python train.py --arch="transformer_decoder" --train_examples=395000 --norm="layernorm" --qk_norm=false --shampoo_beta=0.99
Rows from block 4 of a small autoregressive pixel model, named by matrix and row number. Rows with one number belong to one neuron. Each number is 200 + 20 x the weight over its row's rms, rounded and kept within 0 to 999. All counts start at 0.
After each neuron's rows are labels from the 100 images, of 14848, where the neuron reaches its largest size: "responds to" is what is common among them. Only what is clearly more common there than usual is listed. The data: single printed letters, digits and signs in grey, bent and noisy.
# gate: MLP gate (model.blocks.4.mlp.gate.weight, 256x128), inputs 0-127
# fc1: MLP up (model.blocks.4.mlp.fc1.weight, 256x128), inputs 0-127
# fc2: MLP down (model.blocks.4.mlp.fc2.weight, 128x256, transposed), outputs 0-127

gate.118,213,181,230,191,181,221,191,185,194,187,184,220,207,207,218,191,189,194,199,213,206,224,216,237,181,172,220,197,202,160,207,161,200,186,238,191,175,226,174,199,194,181,237,196,203,236,189,185,193,206,196,189,225,198,173,178,175,230,192,203,202,214,189,196,181,192,170,185,187,209,234,177,183,229,221,180,194,243,241,190,162,208,202,221,189,185,204,234,206,196,194,214,168,229,217,164,197,189,198,188,227,235,212,217,207,201,150,191,215,176,176,198,180,189,206,209,163,166,191,174,179,203,177,205,220,182,203,193
fc1.118,202,203,204,205,223,198,226,221,187,182,199,217,193,197,211,204,204,185,210,193,247,164,211,226,225,194,216,210,194,196,217,192,250,181,218,213,197,194,207,181,178,252,165,195,186,177,172,191,229,165,211,201,229,225,194,197,203,160,197,173,195,162,189,193,194,178,173,184,173,224,234,199,227,189,198,196,209,201,214,245,213,191,193,187,187,219,208,247,188,175,189,193,180,202,176,225,181,205,179,197,189,191,146,170,189,198,199,194,201,219,199,188,188,217,212,178,213,172,177,202,196,193,149,228,212,202,194,191
fc2.118,193,222,200,191,167,153,169,210,194,205,205,191,181,196,212,182,180,180,223,219,178,235,177,208,187,244,206,194,204,225,193,219,147,214,207,185,162,186,182,200,230,196,233,201,224,218,194,219,191,242,238,194,192,185,180,184,166,228,187,208,204,193,187,207,223,225,176,201,236,207,220,215,175,210,226,207,222,226,169,180,197,209,217,201,192,170,227,208,221,173,195,215,239,193,206,187,196,216,215,215,185,178,242,182,197,204,172,190,203,204,173,220,183,171,207,195,178,173,194,200,186,203,223,176,190,207,199,191
responds to: small letter; the character h

gate.191,218,225,191,184,222,177,214,218,226,166,186,190,159,197,237,186,163,185,171,234,185,193,172,200,180,208,204,191,185,216,234,206,183,218,199,182,209,172,195,208,218,234,259,200,173,177,202,237,188,201,219,227,215,216,196,220,183,238,155,216,222,219,247,199,201,214,198,208,153,212,179,192,214,169,180,198,177,182,197,201,201,227,185,192,214,211,197,217,188,183,191,222,205,196,224,185,193,210,182,226,195,206,190,218,192,215,194,221,194,194,184,226,170,176,213,199,202,188,189,208,226,171,202,208,183,170,204,181
fc1.191,193,204,192,210,220,193,209,196,215,274,222,233,200,195,183,203,211,185,213,168,221,208,194,196,191,191,222,205,200,161,205,182,186,178,177,209,191,183,214,203,159,195,202,236,213,222,168,165,243,215,205,208,185,171,233,193,223,210,248,234,211,207,202,209,176,219,200,189,230,186,201,219,184,163,214,226,174,225,193,234,187,187,200,217,206,232,164,198,192,184,219,201,181,195,212,203,187,210,212,202,166,205,222,199,186,190,194,228,197,185,199,175,203,185,232,200,217,204,170,188,186,163,178,224,205,223,206,214
fc2.191,193,205,239,161,184,185,171,192,226,192,184,164,205,222,221,190,182,203,213,200,214,224,196,210,206,171,202,204,187,225,210,200,193,214,192,189,190,179,188,187,184,223,184,172,183,196,241,210,202,223,217,221,196,228,196,182,192,224,191,182,208,190,200,208,198,192,205,185,165,194,173,246,191,216,156,223,174,207,212,192,190,170,217,185,194,179,213,211,187,200,227,170,203,153,192,193,239,211,206,209,174,170,209,201,247,199,170,226,193,198,183,219,211,165,153,210,201,185,195,188,206,248,181,222,228,206,217,216
responds to: dark on light

gate.239,163,187,219,208,181,178,173,194,238,163,204,196,194,201,172,212,216,243,191,204,206,188,185,207,198,164,221,219,172,186,199,146,194,189,212,220,164,187,178,226,198,161,199,231,220,214,248,175,184,198,189,212,205,169,167,232,209,182,187,215,205,183,185,224,202,184,202,200,174,220,213,186,203,217,193,224,180,207,164,183,208,193,197,220,190,197,205,213,173,201,244,204,232,210,214,190,205,201,169,209,207,161,172,163,200,192,194,193,194,198,197,216,188,231,229,199,216,180,207,209,198,188,174,165,202,175,192,196
fc1.239,214,200,184,224,210,221,213,189,189,218,209,191,167,219,178,194,224,190,175,204,199,224,200,220,229,241,200,180,218,213,193,206,178,207,173,194,205,192,173,184,185,180,212,164,203,188,185,240,195,211,192,156,180,179,190,206,210,195,176,213,189,190,181,181,224,210,195,201,242,213,179,183,227,181,194,200,202,220,228,201,201,225,183,207,230,219,209,214,175,234,181,218,223,213,205,201,214,241,152,196,211,207,174,165,212,181,211,248,231,183,205,189,187,228,192,163,209,223,230,224,197,180,201,176,197,191,162,223
fc2.239,219,183,237,194,200,186,183,178,190,177,236,203,213,167,204,206,166,173,210,210,245,171,209,194,198,199,194,223,170,203,229,195,190,228,218,190,195,181,233,185,184,192,222,187,210,227,189,198,161,214,206,262,198,190,193,228,197,222,190,195,191,205,209,212,202,217,182,161,197,173,190,204,188,216,206,199,199,187,207,214,205,214,210,208,181,206,231,219,202,167,230,196,188,145,177,195,187,175,240,183,198,185,223,218,188,209,185,209,177,235,227,195,228,190,211,246,234,179,221,197,177,178,200,209,218,204,209,202
responds to: dark on light; capital; serif

gate.3,234,219,217,195,215,211,219,195,207,175,223,162,207,231,178,213,166,216,173,215,185,221,197,198,207,200,156,200,207,188,191,219,199,202,238,203,158,201,231,150,157,225,172,185,176,233,209,184,196,192,200,193,200,234,173,194,212,206,171,170,237,203,190,224,171,184,212,211,200,169,212,213,188,193,203,203,194,191,202,203,203,198,225,239,221,194,191,213,172,168,161,192,225,176,179,213,201,199,199,212,176,236,194,200,222,163,186,189,188,189,221,202,231,199,189,219,225,199,236,212,195,186,209,211,201,206,220,208
fc1.3,231,205,184,221,226,181,229,204,203,203,195,188,236,181,191,201,206,204,206,224,197,191,211,157,190,184,187,213,195,187,192,203,222,232,230,190,209,187,232,189,220,185,197,180,240,152,173,192,218,183,222,203,214,172,213,197,212,206,180,209,193,188,172,199,199,154,186,228,167,197,221,180,190,242,208,170,205,207,223,184,208,213,221,205,176,184,198,238,249,210,187,186,174,192,237,214,226,198,205,178,192,167,221,186,197,216,192,184,197,172,200,211,229,223,231,213,196,217,178,201,224,198,157,196,211,213,166,198
fc2.3,178,199,189,186,184,199,183,203,192,173,223,177,190,204,186,207,170,232,208,195,194,201,195,242,182,218,195,185,220,250,189,242,208,168,209,196,199,233,205,211,201,182,191,200,200,215,237,221,225,188,224,169,192,195,214,216,200,184,221,220,184,208,213,223,231,215,224,187,236,219,186,189,207,199,226,199,151,211,186,192,196,228,204,197,179,184,193,185,231,191,250,187,196,166,196,179,200,190,193,199,203,215,173,189,237,221,218,198,221,239,190,203,194,182,154,160,228,176,196,238,216,212,208,197,195,175,222,194
responds to: small letter

gate.2,223,192,196,219,194,198,169,198,210,236,214,198,174,233,159,220,207,221,220,213,218,224,209,182,193,195,188,220,200,219,238,202,198,196,202,208,200,177,190,171,167,197,193,236,184,198,201,209,236,219,204,202,208,184,210,195,233,203,185,175,171,167,196,185,174,187,196,191,197,151,184,205,256,197,224,186,198,250,214,206,226,169,228,205,204,174,201,182,230,208,222,204,213,215,206,227,222,196,234,190,182,186,206,199,201,208,140,211,174,189,208,200,221,198,181,214,189,172,180,229,203,197,204,159,200,197,216,201
fc1.2,207,202,205,246,210,175,205,208,197,165,204,185,163,180,199,206,199,206,198,212,203,211,220,172,226,217,184,179,169,236,181,175,190,182,214,211,233,231,195,204,182,180,181,187,241,192,205,202,220,198,195,219,203,187,209,187,231,240,208,226,219,181,186,226,198,206,209,191,233,202,203,207,185,200,211,211,195,234,216,165,215,198,224,244,171,186,209,216,241,204,235,195,202,179,214,208,263,177,175,203,205,192,198,185,181,222,177,191,196,184,192,215,172,190,218,195,210,240,184,202,215,207,182,208,240,219,229,188
fc2.2,233,219,194,168,191,201,191,186,199,214,228,203,262,188,181,199,232,233,247,177,213,198,198,215,189,194,194,225,214,193,210,219,188,212,187,198,198,165,193,221,215,212,219,211,165,208,172,189,199,218,199,206,243,212,220,207,185,175,190,183,172,224,216,197,186,201,165,201,181,211,194,194,224,205,229,199,210,226,204,199,204,183,206,168,212,204,177,186,172,176,231,226,183,209,183,204,163,221,230,205,214,226,212,181,197,224,220,199,171,205,249,190,212,188,155,223,190,193,221,205,223,195,196,221,197,157,211,186
responds to: small letter; the character a

gate.225,199,232,215,208,234,204,243,197,215,191,215,206,225,192,198,181,205,185,164,246,199,170,231,195,187,208,165,211,206,228,214,207,183,207,218,212,208,189,202,198,212,211,192,195,164,223,188,189,181,195,232,218,223,205,180,172,202,177,161,175,211,220,206,174,155,225,225,210,192,203,209,212,207,238,222,186,213,186,226,194,214,183,179,206,195,230,192,162,218,171,188,207,208,201,191,183,196,177,185,192,225,242,229,233,191,227,181,186,211,174,243,204,223,211,224,223,215,233,207,204,224,181,199,177,204,190,219,210
fc1.225,181,210,172,191,205,168,228,208,176,177,232,174,208,184,210,199,187,219,225,208,200,189,204,198,199,196,218,228,200,227,184,203,203,201,173,201,148,208,186,220,202,215,188,215,201,196,198,232,246,204,224,182,219,191,207,210,206,213,180,200,176,176,205,175,175,201,192,178,217,201,171,241,211,176,192,189,226,160,193,192,215,205,198,205,163,219,215,242,171,183,207,177,217,192,177,220,231,224,219,201,190,172,214,193,192,211,176,222,227,232,162,191,185,194,160,248,214,236,206,230,193,200,203,222,191,201,216,181
fc2.225,231,195,227,186,190,252,217,199,195,238,162,240,183,208,232,203,191,213,209,221,212,180,185,162,171,215,187,199,157,187,206,213,201,215,195,204,194,205,221,198,190,213,168,185,210,189,184,204,168,196,182,204,200,214,233,219,232,199,210,214,162,212,191,216,216,190,211,197,172,214,191,163,194,223,169,187,200,202,200,220,208,192,201,243,189,170,200,193,232,212,230,225,168,179,257,188,183,175,206,209,202,204,194,198,211,174,244,210,183,208,197,228,198,199,218,216,199,188,174,197,194,213,208,199,191,233,173,221
responds to: the character %

gate.61,192,216,180,219,183,209,187,212,210,188,206,146,218,238,211,209,206,194,200,209,169,211,180,202,190,204,214,207,206,210,149,183,212,190,216,232,174,229,175,190,145,207,216,216,200,200,226,197,211,161,195,194,198,208,195,201,218,192,180,199,206,171,197,194,204,199,204,205,196,202,223,186,213,178,218,177,201,202,167,219,216,188,198,235,227,158,195,211,177,156,201,196,166,186,195,199,194,179,217,230,214,228,199,206,197,208,214,211,152,195,210,163,207,192,160,195,186,167,191,189,173,200,193,140,166,196,190,195
fc1.61,224,169,170,181,237,171,217,209,198,176,182,180,175,190,197,204,206,201,192,192,181,208,193,213,228,197,191,189,211,220,221,206,181,211,209,191,173,213,161,192,234,225,210,178,174,194,197,163,215,214,170,176,210,191,222,188,192,218,229,195,208,200,173,245,234,193,196,191,174,168,217,194,188,189,189,194,201,164,178,188,230,202,171,210,174,177,197,211,200,208,215,147,215,204,191,171,210,224,152,196,178,194,202,191,189,190,175,213,199,170,172,209,206,218,186,195,191,187,181,188,201,142,183,188,198,212,175,168
fc2.61,169,179,216,227,166,229,202,210,212,213,231,203,254,218,196,161,194,211,218,199,184,213,193,208,184,193,169,228,180,199,220,190,202,206,207,192,188,205,213,214,170,201,192,199,211,257,193,195,191,182,205,205,178,203,211,191,200,143,205,178,198,200,238,189,189,182,210,205,202,217,223,176,220,206,200,228,212,220,203,214,191,186,168,209,222,172,203,211,221,190,184,202,229,165,235,208,209,218,213,203,222,156,232,188,206,214,179,199,230,210,178,168,212,195,187,170,180,201,225,182,219,244,192,165,198,189,208,222
responds to: the character %

gate.120,188,219,192,225,205,226,194,253,201,218,189,201,196,221,206,188,181,201,195,208,158,169,190,171,202,215,182,189,210,220,207,195,212,204,181,180,209,186,214,203,214,198,189,214,246,182,220,184,212,205,222,192,165,187,228,191,211,180,177,191,182,179,206,194,188,176,197,178,191,201,211,171,207,203,200,194,182,188,185,150,184,238,163,196,190,172,203,220,223,166,230,203,196,213,191,217,173,193,223,192,177,222,165,185,229,209,195,200,207,192,140,217,217,179,207,148,172,176,176,170,197,184,198,178,167,213,200,204
fc1.120,190,188,195,195,219,187,189,205,221,180,213,202,159,221,207,201,200,205,178,176,179,184,151,218,208,198,203,200,242,193,193,211,222,205,184,223,216,202,209,187,194,190,211,192,196,226,189,226,160,231,197,235,184,232,200,218,188,255,205,240,225,205,172,217,223,217,152,178,211,180,216,214,237,178,206,220,179,197,206,189,208,184,238,219,195,177,214,203,210,187,182,179,212,199,198,183,229,190,189,213,228,185,219,212,168,206,212,201,187,213,179,238,167,183,208,220,145,201,212,233,178,199,207,194,194,208,204,197
fc2.120,217,208,166,172,152,205,210,211,186,197,153,203,197,197,204,195,159,220,244,200,223,215,212,202,192,162,194,214,175,184,197,188,203,227,179,185,183,222,160,199,203,187,230,203,199,218,264,202,224,197,201,191,206,193,209,185,203,228,156,211,213,188,205,205,188,166,214,186,186,211,182,220,165,183,187,201,178,188,169,205,218,213,190,199,214,206,190,191,180,234,202,151,176,192,216,188,189,204,224,195,209,225,209,205,214,189,194,170,191,186,187,239,222,197,178,194,209,180,169,159,196,196,218,190,185,171,209,194
responds to: small letter; the character m

gate.31,204,192,214,185,180,211,219,211,165,151,201,179,208,202,208,162,238,168,179,238,200,181,209,197,185,204,212,175,200,212,247,217,207,179,178,233,226,215,158,220,219,195,220,182,190,196,230,235,195,184,203,193,217,218,178,219,196,195,187,196,197,207,192,190,203,184,197,197,210,188,229,178,158,209,214,194,193,221,178,196,222,237,243,215,176,213,198,226,161,183,178,213,181,179,197,200,184,232,202,204,228,213,199,196,170,177,204,180,202,217,190,234,211,236,222,193,208,238,206,220,221,195,217,191,216,217,193,217
fc1.31,230,219,172,166,206,212,202,196,213,217,211,193,162,165,210,183,185,211,210,207,185,198,166,211,209,178,178,196,223,198,176,223,202,180,192,172,205,215,216,204,207,210,213,167,210,194,206,181,193,214,229,208,217,192,175,198,176,192,201,211,216,262,205,215,152,183,196,181,188,195,210,195,177,245,187,223,162,219,210,181,196,171,232,231,186,201,212,192,194,199,179,188,208,223,188,194,211,165,178,167,203,215,196,198,203,184,216,217,231,202,183,221,201,236,220,207,228,256,188,193,189,167,180,226,224,217,220,190
fc2.31,188,211,204,245,193,220,156,208,202,228,194,234,225,193,192,204,183,210,191,219,243,193,214,191,177,195,201,168,223,221,176,160,241,220,206,214,157,206,214,233,195,188,198,184,177,194,177,178,187,229,192,202,156,200,202,224,190,198,214,187,197,188,200,211,229,192,213,209,200,202,236,180,217,175,206,212,215,196,213,216,151,200,180,195,204,200,212,207,208,210,182,221,176,181,210,182,220,178,214,179,149,231,218,208,205,222,143,207,212,190,230,193,178,214,188,180,185,193,192,192,193,204,175,209,185,182,176,195
responds to: dark on light

gate.238,193,200,199,212,208,205,184,204,212,208,216,181,184,215,196,154,182,158,157,199,218,200,195,224,192,207,164,193,213,175,165,201,184,221,202,191,189,178,196,192,219,215,180,166,195,173,189,204,146,226,185,216,196,223,191,199,213,168,177,163,227,186,195,210,182,195,201,217,188,172,214,165,169,234,200,197,201,231,203,194,211,233,189,235,168,187,206,225,201,154,214,165,210,182,192,201,211,184,209,205,207,217,202,216,193,184,230,205,175,189,214,193,183,204,174,242,236,178,210,231,186,198,216,231,211,195,219,202
fc1.238,160,236,194,221,211,236,222,223,236,223,222,207,225,175,228,180,175,179,185,189,181,218,175,219,184,231,184,172,205,196,194,185,202,218,200,209,176,193,196,196,207,217,211,156,143,233,189,187,211,210,197,236,218,262,186,190,233,226,182,197,182,207,203,237,223,192,216,193,200,178,205,187,222,195,187,201,215,178,193,203,201,190,186,218,208,205,174,203,177,199,209,188,220,181,213,208,226,204,190,196,238,203,221,216,186,184,184,196,220,193,207,188,182,208,170,202,175,200,198,205,197,186,247,202,218,216,233,225
fc2.238,224,190,211,204,144,175,176,183,202,173,169,197,176,195,190,216,209,188,207,210,218,178,171,200,195,175,214,182,188,202,227,209,194,156,185,187,219,231,202,193,210,184,234,222,273,205,195,209,216,203,174,181,182,185,232,199,167,196,220,197,196,201,194,171,163,206,177,191,225,189,173,207,183,191,197,209,208,199,156,208,239,203,236,168,215,206,209,207,224,189,192,227,177,196,199,192,188,216,203,203,211,207,189,225,211,201,217,199,223,217,185,209,194,187,220,211,165,193,189,195,189,173,154,200,235,204,186,220
responds to: the character %

gate.137,227,152,186,199,210,183,173,179,196,221,211,240,222,159,227,194,206,189,207,221,225,193,184,248,157,179,199,180,178,198,195,209,190,205,173,243,210,188,206,206,216,223,180,165,208,207,184,172,211,224,196,237,197,222,214,203,201,196,210,225,185,179,200,170,167,211,208,186,224,182,229,200,223,203,175,226,186,214,196,223,199,232,187,206,204,181,171,216,166,201,208,209,190,196,191,197,229,210,207,194,209,204,202,205,192,179,183,221,221,194,159,183,217,227,230,216,201,221,210,174,169,206,171,212,209,226,235,211
fc1.137,201,204,203,204,234,224,210,199,189,185,185,216,200,196,218,234,175,207,255,202,206,221,203,223,235,189,203,169,222,193,181,188,199,195,215,212,205,212,223,202,198,150,210,175,210,174,167,184,202,183,207,187,232,214,198,205,212,227,197,188,212,219,175,198,234,204,225,173,218,172,182,172,194,183,205,218,195,209,222,221,197,166,180,227,208,186,211,193,215,201,224,196,223,192,191,182,214,185,190,187,192,234,189,212,231,225,214,179,217,217,207,201,227,199,179,207,174,237,229,219,219,184,250,160,211,217,182,252
fc2.137,220,183,216,207,191,171,199,195,160,183,214,205,233,179,225,226,191,210,192,197,169,169,187,225,211,172,204,217,195,189,196,182,214,211,170,194,215,194,200,202,209,241,200,202,215,227,220,188,176,212,194,210,211,185,232,215,218,141,176,173,230,174,219,191,196,177,185,174,184,174,202,208,211,215,202,187,225,178,187,192,198,204,193,180,179,199,240,209,210,193,189,190,231,204,196,252,199,249,210,208,231,175,192,187,193,192,215,202,189,173,171,202,210,177,215,216,234,182,217,217,215,247,199,215,186,219,233,178
responds to: dark on light

gate.153,218,214,216,183,188,190,188,163,208,192,201,153,222,198,211,238,178,196,186,166,191,199,188,149,184,169,198,241,169,239,193,195,212,181,204,183,184,199,215,214,156,226,188,199,222,176,201,197,191,198,200,195,195,201,206,229,188,203,173,206,243,187,187,207,170,172,196,196,201,216,204,190,242,180,177,162,184,223,199,205,221,192,194,197,186,190,220,172,181,191,195,174,222,216,195,175,243,172,198,221,184,180,195,206,218,152,221,196,182,204,226,193,190,204,204,215,214,179,241,197,179,196,201,188,188,214,167,192
fc1.153,220,202,213,220,210,205,190,203,164,178,168,221,154,204,196,201,193,212,203,198,223,220,199,155,209,198,197,214,175,201,208,158,220,182,181,224,207,194,197,205,219,204,190,234,217,204,205,205,192,244,166,237,176,161,200,189,253,188,229,210,205,215,211,228,226,193,206,229,167,181,213,211,157,202,188,202,190,208,162,201,192,206,206,211,208,170,189,200,206,185,181,179,176,183,180,215,211,184,213,213,152,215,226,184,184,193,219,202,169,190,195,190,236,231,206,179,217,230,215,196,209,185,200,198,220,165,194,194
fc2.153,213,221,226,180,210,202,196,194,206,199,211,185,229,185,206,207,182,203,200,214,202,192,187,260,226,180,186,189,196,216,206,185,249,184,216,207,198,176,236,207,190,220,178,202,188,198,196,212,206,173,203,227,228,174,182,187,197,212,206,190,202,164,192,195,174,243,178,184,209,186,221,207,173,224,197,241,232,224,195,214,185,161,227,195,236,225,246,200,201,205,221,206,224,208,177,190,213,227,197,188,181,180,169,188,197,218,220,238,213,192,153,242,207,186,214,187,187,208,221,197,185,229,193,193,199,216,169,185
responds to: the character %

gate.193,226,201,213,215,197,222,202,198,246,173,203,204,215,207,202,204,202,172,189,203,181,240,152,229,189,233,176,212,193,213,214,160,209,173,246,202,218,180,191,198,163,192,165,204,174,204,189,208,209,195,172,226,212,218,227,216,229,189,210,181,176,194,204,191,163,211,185,220,208,207,226,211,215,163,170,200,208,217,220,180,194,189,201,193,165,230,206,166,186,210,192,211,186,236,203,173,224,206,219,171,215,212,206,218,198,204,190,195,218,221,211,196,157,174,201,201,191,193,218,221,188,203,204,187,201,209,214,261
fc1.193,191,203,223,225,179,185,201,193,197,199,187,188,205,178,188,206,180,194,228,192,207,201,199,210,154,225,187,202,191,186,167,176,204,205,187,175,184,204,190,159,241,187,219,231,169,199,198,187,227,224,222,175,209,177,222,187,176,231,203,194,176,216,214,209,222,223,221,194,203,186,242,193,180,204,215,226,216,216,185,179,207,217,198,141,197,119,193,209,162,194,202,191,208,211,210,217,181,208,196,178,161,204,208,190,197,194,213,217,199,205,210,246,190,171,196,180,177,173,184,195,192,206,199,187,202,169,188,205
fc2.193,184,181,213,206,214,180,193,190,212,171,220,175,209,229,241,156,210,217,188,163,230,222,210,192,205,205,192,202,210,170,227,178,166,168,184,194,179,172,231,191,205,221,219,226,181,176,187,197,189,203,221,188,190,205,203,217,205,210,193,142,173,204,178,209,164,238,204,234,178,212,236,199,214,175,205,201,201,256,214,221,224,207,218,185,155,198,191,171,209,195,226,211,205,214,188,178,208,193,221,196,178,192,184,210,203,185,210,208,223,219,209,161,210,194,195,221,211,191,209,184,191,223,189,213,191,204,191,169
responds to: the character %

gate.233,202,231,194,225,169,202,195,152,180,192,166,184,178,201,193,203,183,194,195,186,198,156,182,191,202,239,206,184,171,176,236,187,226,218,164,192,171,232,192,191,185,184,195,201,226,191,191,189,140,210,203,201,184,194,164,203,192,209,194,225,204,201,202,168,209,212,223,217,183,230,165,202,206,188,197,212,225,173,199,187,208,207,219,217,215,189,194,212,179,238,174,205,220,199,184,221,196,194,179,191,176,151,215,195,201,206,216,217,222,196,184,214,205,190,196,176,215,176,150,202,220,203,194,231,233,219,221,203
fc1.233,201,228,211,207,193,198,190,195,224,223,186,207,142,238,160,208,223,205,230,181,203,215,162,193,197,199,214,202,198,201,246,169,197,203,226,188,184,188,208,188,218,215,186,189,203,234,230,194,223,216,173,218,198,205,206,189,208,198,194,191,207,197,180,218,215,201,203,208,207,245,209,218,233,218,190,235,212,195,192,209,188,215,174,161,224,188,209,209,203,182,208,208,218,181,194,208,177,218,181,249,192,221,165,192,232,200,226,169,212,208,218,215,178,196,169,203,169,194,190,180,163,189,213,247,176,171,214,211
fc2.233,225,171,227,206,172,199,205,197,182,188,182,200,227,195,207,183,200,207,223,198,207,206,198,225,235,256,171,234,211,183,197,189,208,228,195,204,151,213,222,189,210,211,191,182,219,199,195,216,171,246,156,213,224,184,174,191,193,227,200,180,218,167,239,196,206,187,213,221,180,186,183,205,210,165,240,196,226,206,237,196,187,189,235,221,205,185,208,211,181,207,183,178,210,190,220,186,193,243,202,166,194,200,214,207,187,220,179,227,209,185,221,212,188,197,172,207,190,229,195,188,204,218,215,197,227,168,219,212
responds to: dark on light; bold; capital

gate.51,201,211,221,191,156,183,168,193,214,201,218,170,224,240,233,179,219,186,187,186,193,218,199,207,218,208,200,199,213,212,216,187,206,196,199,186,206,217,207,175,175,225,192,206,180,206,241,223,196,213,182,185,196,203,258,200,211,177,199,219,210,207,187,200,173,190,227,217,183,179,212,200,215,178,192,224,176,151,205,223,210,192,230,172,175,189,197,245,193,217,190,218,212,222,182,190,234,224,229,216,188,199,172,206,188,178,208,203,202,246,172,170,216,172,208,219,192,221,219,230,183,152,186,198,181,199,186,196
fc1.51,162,220,206,172,201,172,195,167,187,204,200,164,176,201,193,185,228,217,215,202,222,223,226,177,205,188,177,218,187,166,196,215,180,213,182,190,187,200,231,220,183,184,172,206,191,171,214,213,181,241,191,169,176,185,184,191,216,209,188,205,188,194,192,203,186,200,199,222,226,224,200,209,181,194,189,199,218,199,196,230,200,231,197,171,189,224,194,134,212,219,161,196,214,208,185,234,212,209,197,162,200,185,205,203,157,182,231,180,210,161,225,218,211,186,209,205,247,171,211,228,213,222,218,199,207,200,200,219
fc2.51,210,177,161,247,230,228,205,254,188,211,192,238,217,173,196,191,187,184,215,220,209,208,194,218,187,194,202,212,209,189,188,198,185,196,218,201,221,195,172,204,235,199,230,202,210,170,150,185,216,200,203,223,205,192,207,185,171,224,188,181,210,229,172,203,165,212,181,174,191,181,174,217,221,234,179,193,186,193,176,189,201,209,174,208,166,213,202,207,189,195,259,219,187,175,222,211,220,206,154,186,183,202,184,189,209,218,195,228,202,185,237,218,170,200,199,193,195,203,185,196,194,207,191,233,211,224,220,196
responds to: small letter

gate.154,210,200,186,210,219,216,217,198,227,215,167,228,193,193,192,183,207,226,154,218,207,195,215,168,213,205,175,196,208,170,194,223,237,217,227,197,235,196,207,155,238,178,188,155,162,171,169,206,189,170,190,175,199,166,196,207,221,173,212,218,179,192,187,205,208,198,159,222,184,201,187,213,199,202,210,201,222,198,215,227,191,178,201,156,202,166,200,181,215,215,206,209,204,179,203,169,199,177,181,178,176,185,228,163,193,209,223,210,195,206,201,182,212,220,191,197,201,223,205,241,218,172,182,183,192,184,177,196
fc1.154,209,213,166,181,222,185,210,194,223,234,186,217,180,215,198,212,182,184,221,183,173,176,222,216,187,189,206,221,197,171,155,178,217,207,163,189,219,218,175,175,211,230,266,162,214,164,174,198,226,226,217,176,209,207,177,187,225,205,182,211,174,207,200,197,202,202,175,210,214,191,204,181,200,175,198,196,198,197,216,193,185,209,216,195,201,168,185,218,178,210,200,219,165,168,239,206,227,192,200,188,196,152,186,191,190,204,212,209,181,164,176,221,165,192,190,215,180,202,187,228,204,187,226,202,220,212,221,189
fc2.154,224,197,240,182,207,217,189,195,186,202,169,195,203,201,182,178,216,175,202,220,222,221,207,169,233,201,162,172,200,200,202,197,190,226,231,243,203,177,223,172,193,192,179,208,199,205,228,208,186,202,203,189,216,157,218,193,194,184,181,205,154,189,205,207,198,218,200,194,162,185,168,235,179,194,229,213,175,195,243,176,208,182,165,198,187,175,242,200,219,225,226,191,216,213,183,196,192,194,216,185,193,193,231,202,235,236,184,210,192,196,211,200,231,230,167,235,223,205,200,221,202,184,174,191,198,216,188,213
responds to: small letter; the character a

gate.55,194,251,178,207,185,199,199,202,216,228,171,223,172,186,193,175,196,240,170,216,225,210,209,215,213,180,198,195,184,191,211,195,240,174,171,199,147,194,188,219,176,201,199,201,181,196,196,175,189,223,193,225,217,210,205,193,197,172,188,209,175,182,199,199,205,195,216,221,192,226,243,200,175,199,190,262,173,191,189,177,204,189,180,191,173,186,183,249,179,191,196,200,188,189,202,177,191,208,191,174,175,196,214,174,188,192,187,173,235,218,209,179,241,197,195,196,183,225,180,163,194,188,214,188,170,193,225,187
fc1.55,252,206,223,190,184,160,200,164,184,228,201,152,211,206,190,230,189,203,232,198,169,198,198,196,196,236,208,175,204,185,229,201,207,192,241,218,186,196,183,203,186,152,212,189,200,206,192,173,210,183,195,189,211,191,182,204,201,196,198,176,185,213,238,181,192,184,233,193,208,201,198,184,205,189,191,201,189,190,186,189,193,218,192,201,205,198,187,176,185,187,170,205,186,179,167,191,240,225,229,230,183,176,213,227,182,254,201,183,192,178,197,194,193,188,211,191,196,211,170,167,203,142,192,237,191,183,178,200
fc2.55,160,205,161,194,181,231,221,203,187,214,209,172,174,181,229,195,200,169,163,222,216,220,199,187,199,174,213,194,209,179,217,201,217,177,216,221,186,166,189,204,159,195,208,170,153,199,218,187,187,184,215,223,207,226,227,194,216,204,219,209,225,190,176,197,193,175,237,199,184,205,221,186,233,206,205,213,214,212,188,206,202,211,192,209,182,201,190,202,196,192,196,207,221,242,209,195,207,238,199,185,184,240,205,198,207,170,200,210,218,219,189,170,184,236,181,187,224,217,161,170,171,171,166,178,212,240,193,193
responds to: dark on light; capital; the character J